python train.py --depths=[2, 4, 4] --avg_pool_shortcut=false --residual_init="zero_last" --beta1=0.9
Rows from block 6 of a small multi-label image tagger, named by matrix and row number. Rows with one number belong to one channel. Each number is 500 + 50 x the weight over its row's rms, rounded and kept within 0 to 999. All counts start at 0. Numbers have three digits each. After the name is the row's rms in percent of the matrix's.
Before each channel's rows are labels from the 100 images, of 14976, where the channel reaches its highest value: "top examples" is what is common among them. Only what is clearly more common there than usual is listed. The data: rendered scenes of toy objects such as cars, trees, mugs and chairs.
# convs0: first 3x3 conv, stride 2 (model.blocks.6.convs.0.weight, 256x128x3x3, each kernel summed), inputs 0-127
# convs1: second 3x3 conv (model.blocks.6.convs.1.weight, 256x256x3x3, transposed, each kernel summed), outputs 0-85

top examples: trophy; candle
convs0.245 094:484440491465472484456467504479515564598508501498434520517420475431460539434473436529584566519527430423497378539524474418529480493451528493416507499524487449483479579484442489450515494453346484477539431427474428499502453504505531520478465497570481467523477466521528580623550540551475545550496516352453537480478490522526564568542562573405406512540457447501408534533494439502512406537473
convs1.245 100:507545487488536485493569550556509614546386468499525434499428428435446498615431535489561486474557499514392582463543575494480551470595524526509537519545471430489463445434433587543467451539525543476466588543538399472427536605551515481414461592567371541511385443

top examples: purple object; orange object; its colour: purple
convs0.231 081:539465496479438492456475425441447514566531366473575515451452510562457512450478536495479447498426524520441555506517563495448466523559502378418461519546483592472529461486501545473487524491441506457535500588518523393498496443508479556443506460600438520443527511560437599476518473508571410555489419526442382459413476565484391490443489527586529455435444434474523466504526480453436492510430
convs1.231 090:500503456475535522505500435547554534478535544515438467543454587476542546559459497510422478435542454486521488433555516510527543528469479499515477557585459491471506618445462515459536540534479536439482632469444577452561482515458497504492451523480437569516476477

top examples: purple object; orange object; its colour: orange
convs0.236 084:553429521553555476492393581481514511490479537493498494471501523536548578454437458603419475561498480564548501518605564456533440547543407494550571473478522515575511543436516538545380506555524499478557472460470514510514572484484469476453427437529571446520433397398544458537461450467512511488387472509500401457480509561468416452435559460531453489549491515550386518517545424515430509519442
convs1.236 091:535535491468481537425448468450529491485546512469503502523603544530514438526560516421503502396522469533481474355563644502501572488478486454495474530507504404530478522478555569470459560500445529450517476497496570458543433488331519512584415452453430535559554526

top examples: ice cream; duck
convs0.86 100:523462386578456542536498518508495497495566494525397499556470495538383466478492496469542391490404508492469511555467465496553430526501427510502448440433498497450487514477504521498448511420501502400526472508488519424454433445469438492476564443453512548477482549389404438502524552572481503529502457416384450492462476480463474627416447473410509474528572526519588412594453551491458485491449
convs1.86 104:386493487563511548530502516475466493520599514531563436482533593529416523500522514484494521428568583433530514537473538429478572458524492549470495573541520591498536466536501551497483507528495539469485587461535455516519494434508357505575513443520483471470474484

top examples: purple object; its colour: purple
convs0.47 155:495545481534502475524461507484502406528541486338507510455501498539521562474578500506514447520513456508505420518513521551484345482510486571489468527518514494504539541448522482422460539507533566491485534467503487435552534516481477454475501526623531538512208487417393489530516552489545441481508499522512540487479501514449490450462517491510545485377515481555484511503511484498479507608472
convs1.47 110:541574524493479595520555517440502500564477551497577499356540460392490518521471501537453515496507528498549472486516603500420479433502468570490476575456541484468475552521519526519526501528503347419487546506353485516458378524500453479580586471477539499487442448

top examples: teal object; yellow object
convs0.74 088:532524509579547514548446450500406422505383492565482477459489474496527503436472398438530496485584519489468496495484473432529424567503488500518487534484427552540457482479473597406494492456485569431431513564556588469509466546477493572422517552595500556398483468445576495452533476458535524541419556467481329438460413487460461469482516439517506510498432466562464537495472519461441573577461
convs1.74 095:655493494513439571482480457518507521548521500425459462604524515520450498553572457531475534499512474543483549450529433475462466533508544496588404589412469596497505491573478538501494535528483597374524506411477475516490508550422521521583524534478402505456471424

top examples: teal object; its colour: teal
convs0.52 119:491488530516530503527490438461490491474522460413437481511496461475452464445533496527346555553603506494525515535553486513510433481505501584505476452536458451565354526422544471519528493506519500514497435458500532505506489501466518478480407387486496520458506344524543481521477349505471576451395553516498509344462462487501478520387562508506517502545498442378528480494504536518446510534442
convs1.52 095:615457524502508620523470569473472500525476398485513474549504533522479493416423590484594476535502444506490453541538530608489547511470469519529512595563608541578467475492561554542546524440513542478545518405358474470452529443455541555525487452420494588506444437

top examples: purple object; its colour: purple; flower
convs0.2 101:480454428459367425482528495531510509491499525402477475506563466477413513463583579497508445521531536494485459510459539494420515542443452466540468531454527439445596513487463488466548434535460531509370464473470478481520487488559427491490522571487535460426432458407472438485525657472495407524517423536541506521481513526525464513400514529514538503312438430522459521447502490507496413487463
convs1.2 096:504451474499539476619605543498567565533467541476506528517479447597448523468526474450491480537558537478449485431478458531392553491359498494437477528520465509486453481434551420433533548556519542566519441341439514521439492499519381525509521521601544463600511393

top examples: teal object
convs0.227 079:534473496557489460496541436518493535469422541478534448535429511482434586491472497528473430500538498604436515461529480477560394549520511481468572504400440512630530454443454480429566541551445545493519533566442574574480445421494464448479475505497512523468511456420446542554484547509508468584490446416453515525418507584368464388555517504462485459441496374496537487528542398488509462497495
convs1.227 094:557463508534558495493496504497454489484386499481557476516536411581487553491507479502452488540524504435518456395521434590537467495488475515524498561468499588476586537468556558468551518433542524458469606451528469513554444481448489546490530490515401558544495486

top examples: teal object; purple object; its colour: teal
convs0.223 088:551534459549512568522556535488457525546541527425443521428556552569401476448472505475534509510551463525480559480520476487463408572509495391525558503483515529476326445427562482567418529545543506485487481522519550450382407487500486523414493477509524466471539475507505540544478354499532541569494487483503626450440486482491445445414560620479510425565465512494441487559494474486494531501449
convs1.223 100:513452512527471576466504478413463475549518560435472507560351494531430515515546506522542491565490519525489530479534550484471565588445496500463500573409524501416528483549446503476444588381431548445438525369412480428520579525484491467497606545491467457511526416

top examples: count: three
convs0.169 093:382472531486470542416498504493411533588480434464561395499516499510508540471468562511558489564436473445465563425529550422471492598505462485525450496530442499497542476388477578540653472561530517443443536476501535447422421516545522458418501484389540454511518504485477478541437516451561450507585448539530461439417495519462428493487441509583538483536502503503541433584436572441474483486493
convs1.169 093:453508505477528476509527350548471500541495427552541542461436525488583441444500466467511480382497530409452488587487589537541507461499377464515557493545463559560460498467616518494465482505403506556531507409496599516468462361608482498548585678499546593477492401

top examples: ice cream; robot
convs0.153 090:518498491473541535569443572529444507548459543417401449394536494491409542548468525432554434557430466529464572531461494588538482440510437470529541451479563458462467470519416521516441484363540530471513489475480499522467477441503451437457448468523456402479475483421537486512455470442414509465498469541449438566461423531432456643454487394522523576475480428564516528465501480534411457461501
convs1.153 100:468457467385456472534410422544591532501426538497560465484485563528437463585543537471495440507520421522467539487522538534497568442577557486431593492521503529445546452411644494649401484498567506539469536441490486546534476563516451496614431469545493511476491521

top examples: teal object; its colour: teal
convs0.41 093:473525544537524453544596390553500503511535478525478435507498438417502542484559500567486479566451442548543593562445428561558525524489525489497463487574513519497416542498487479567514514511434551496512439507456448479430475539461474492410534399559462471445491465421599556537462380447475556576442505453465446568430512476460390460414464459480530511542455461467507551533612544538390494506447
convs1.41 089:518414518514489560505481427523416571552583596496433534529425503557447440565572507537526508564497491532546490469505497514500533479479545510463556525542475482502444559486497491578439503460443571544413547447504556499525487493514521438443515498538412459534509561

top examples: purple object; its colour: purple
convs0.97 093:495511502519532442347512506499442560557519476504579464381548479477452563519529491549488480590490480449495481442529515535528507514503441536494486540507550385567436362535447516475468392497438434544489567441514454527502502480460501453573455418476522442451480478504500432521492437469433501380463476590474354495417477508486462425466564448486414557516439519579518502450496504462506536525490
convs1.97 107:541496486486536460357542445518540530468493532499533564454592557636478427531440485435514498572527443483415614483583537445481512493452525524514478544537530398512562495609502514444535458463500563428506528563576503511517429509452479485551524441471404457478525529

top examples: teal object
convs0.204 089:518501480484481447521555499490435541387480430493497522452592428450460519451515620413446419549569491516521517486490494530511519525426458474500544480523472516500434498441491426442514476440506541492516449558499494401480532535488546622445501502466415497380505436419458512472484472542523584515358539528554443598430527500447493515444587560522449568520460467430549450564500407505510495494412
convs1.204 094:491484504459488596376596493484462546507506597553497516500556504561529483591588420572488547493592532488448450442436411472435592497574507508523516575589541530470522529598527482567527480499459534567479588448449513566552527535395488535441553585552411448422399559

top examples: ice cream; light from behind the scene; largest object: ice cream
convs0.24 107:529447423490549520502480504566466507516520487506473455488509549456389536505509487504605472470482502548478455515529426566577442477530437462534509535553508485410433355514495567481388491524533540465496436436486529455447479466507531388448459450535423516534521438509483488480548502490399474446498382540423572504479327511470399547504483416423472558461517500545588465531540503476486548507515
convs1.24 090:572567535448582499585537470511479495519431574439511408481553530457438548607536506544473519511520479561500564513492512481519515508553596535460511485586563482443516465546623545528404426392545508475473573503413451496490451534493528562454478547488525542476478503

top examples: flower; airplane
convs0.12 088:460413537497524490468535499469552437537524426467459470514364498552538435456517510545491512546437468459475496490445400467605484465571467475499518546485461535512474560417508508458579507557507457443457489494509425469430490463574499576456467558532610482462479532494517498450501523506421508536493350407396499455368508497413532469539555440523397431547441493473464475506586488456499527571477
convs1.12 091:451451524423499502446427484467546454462533473509509397506484461450520437512398466443521397478346560428527479481497489497470513451534526461402510494546454543392470484427442491466580520584407535526480450521569561557618430543466529545479510543461508517547471454

top examples: teal object; its colour: teal
convs0.255 115:495549540475520549494461527517557536510517425385534454557464580572482447515499451465425458508553553489467567505557517508478338456508443507540552466465541472431461464445487490454550476545506513493557573442506483451531472480487468454458499490467384442499558328542496450555493438420549500482551465508515385323495484458494446459416544453490451460528459525528495485502527516536427513502456
convs1.255 099:481506594428446569520373482471478527573571438593594534538564515543497536522577491500463481511472429519476513478455477428460512513514485473493470562540547545386519563549445577562457488502558454426500571493456473550470553492470449450535551523500396545510599462

top examples: ice cream; tree
convs0.170 109:494438388503505495529577481434451491546537486519560437577440470508462407483520537479543448373494551465440482463570501472493480483483404522485530436484446461523527394420510520511444423524586587459506531465528457483539570484462390515546463547459449464529504503485514453513648495513444512380493485433522544496490484440451482514511472558421460355482475436457504475513527530422472489484408
convs1.170 107:571460522517469562606589511485492475433440550498600431459535558513486487557555470525470438481515440449489579555531530463531500539487473568563525474534534508487509449521524515517509444475500478520293512474546541456513477435402541600522413454492498569587450517

top examples: purple object
convs0.64 104:523527523553491547511481450537458478461539531475446456427551490465526551458542461442505433526468477534557403486521400548528533489495458510442470498480484479425538504480486525516567468495489441551528463463491486424541480458478455535436510581542583528402192514510539520494570474467525524549487463396441534511472534465532531431494476552508507481534498489557527554517566493493430433492425
convs1.64 096:633525516495501539512530428540456491489535579469487561495447451575466463441509512456487469523495563525540493484498417457553436590457509437566426501555495625541449426537481489374480510527491498595502540471419500516497525486592548535442410432486423492486505557

top examples: ice cream; rocket
convs0.81 083:532463435403516528556604385478531515555420429572493508528442469503529463486428474449497463545416429495546489519317435552527506534525478494481494542513465444464380469520434432482551582450492586485437459521494520434483458455514525560423522500539475492451454512439485445470461395543474535566523485436457545470494398483530577579478522479458468508536531498527431510459444595487522464461513
convs1.81 096:474551478509540513638467436512490510564465523462522532524521605559504487512507498478558559436551503487478481456537532523481557532477473518555527566461524576544505393495559578521514461434477474420538392445475447515386483443485548508479509521423510595534528475

top examples: trophy
convs0.19 093:505487471462546599528475511466499463485469474528450528462507504533409457574530515465527480510490524510437402473479408509505444521510499508471563460468478546457476498458435465444582417551558473484592443394488424527492485513474499527521495537543497541533464505498535527595562520532306536499473475414419516446389591450500465499465491542522351379519463541498483531564501425462489412514461
convs1.19 095:473487495492478522518482485498444525464416532467591393486531500526494473585446476478500496358480520501513524535537459407471427560484503469471538558511437489466561454430421471576443445525548479458467530549549493541479413503526484434510451439482415470493488618

top examples: flower; largest object: flower
convs0.110 093:488454448500459562533461546495414469502544452516477456522428505511438471439521571405512465472491497397447465481504486557504552403533494510472568467527439432495528530511526450479513463515417517484417450315491442503491546488496505450467455616562628503519521501480504601517432496485581438455479477588475608526484433489579439436517480450452548475420472472559426507451533465483466478577513
convs1.110 104:559475528461504552608520525594499505504500493543487466408473570543403496497407452476530402488505595496429425499558472556539540459493594527526559505408521533451521437592503531416549455476517423517524399459516552421451468519473507481548514483427514531525382293

top examples: trophy; mushroom; lamp
convs0.28 086:524420471493505538460492582570471511551430488481472554566578456464539569471476364451512461519469535433475530523522550491481511451476510453461462476490490519421510468492490538426591449491508517462516433589466444527516420454523459494564412506417458501558506505473439492485572476503349513472478430509484455438444466473455573463486496388477437544445338506562488544432567480528520428580447
convs1.28 086:424464512463565516539534444484597516515529480524493533491601469479450500612419469434458491441620436492507527437517513531450468491565527539494485452530481557489456577472472429515534495538466454463542545466504534541419423523494404505517464550476512503494536473

top examples: ice cream; light from behind the scene; largest object: ice cream; tree
convs0.247 095:446502527422553457459555437468443467472511476497513560435520497536458479431504541521600459472470465498532417482474453587560434477537547521521462488434495429470477407548482545426416390496548485398522483421553522497439389460415520403486483460524503493604467483479489501491606520485456464499486481439547464510449435513488408606433514532433559442420515561427437517491486509416524436483455
convs1.247 087:591430502534491491450551478507513493461496561544500405531548521506445455605491439566547557486562515520475433477535483528538529440615642585396491547543517514532416454566475558528557499489546484593483542471537529494446561520531470505510440640446584493484441559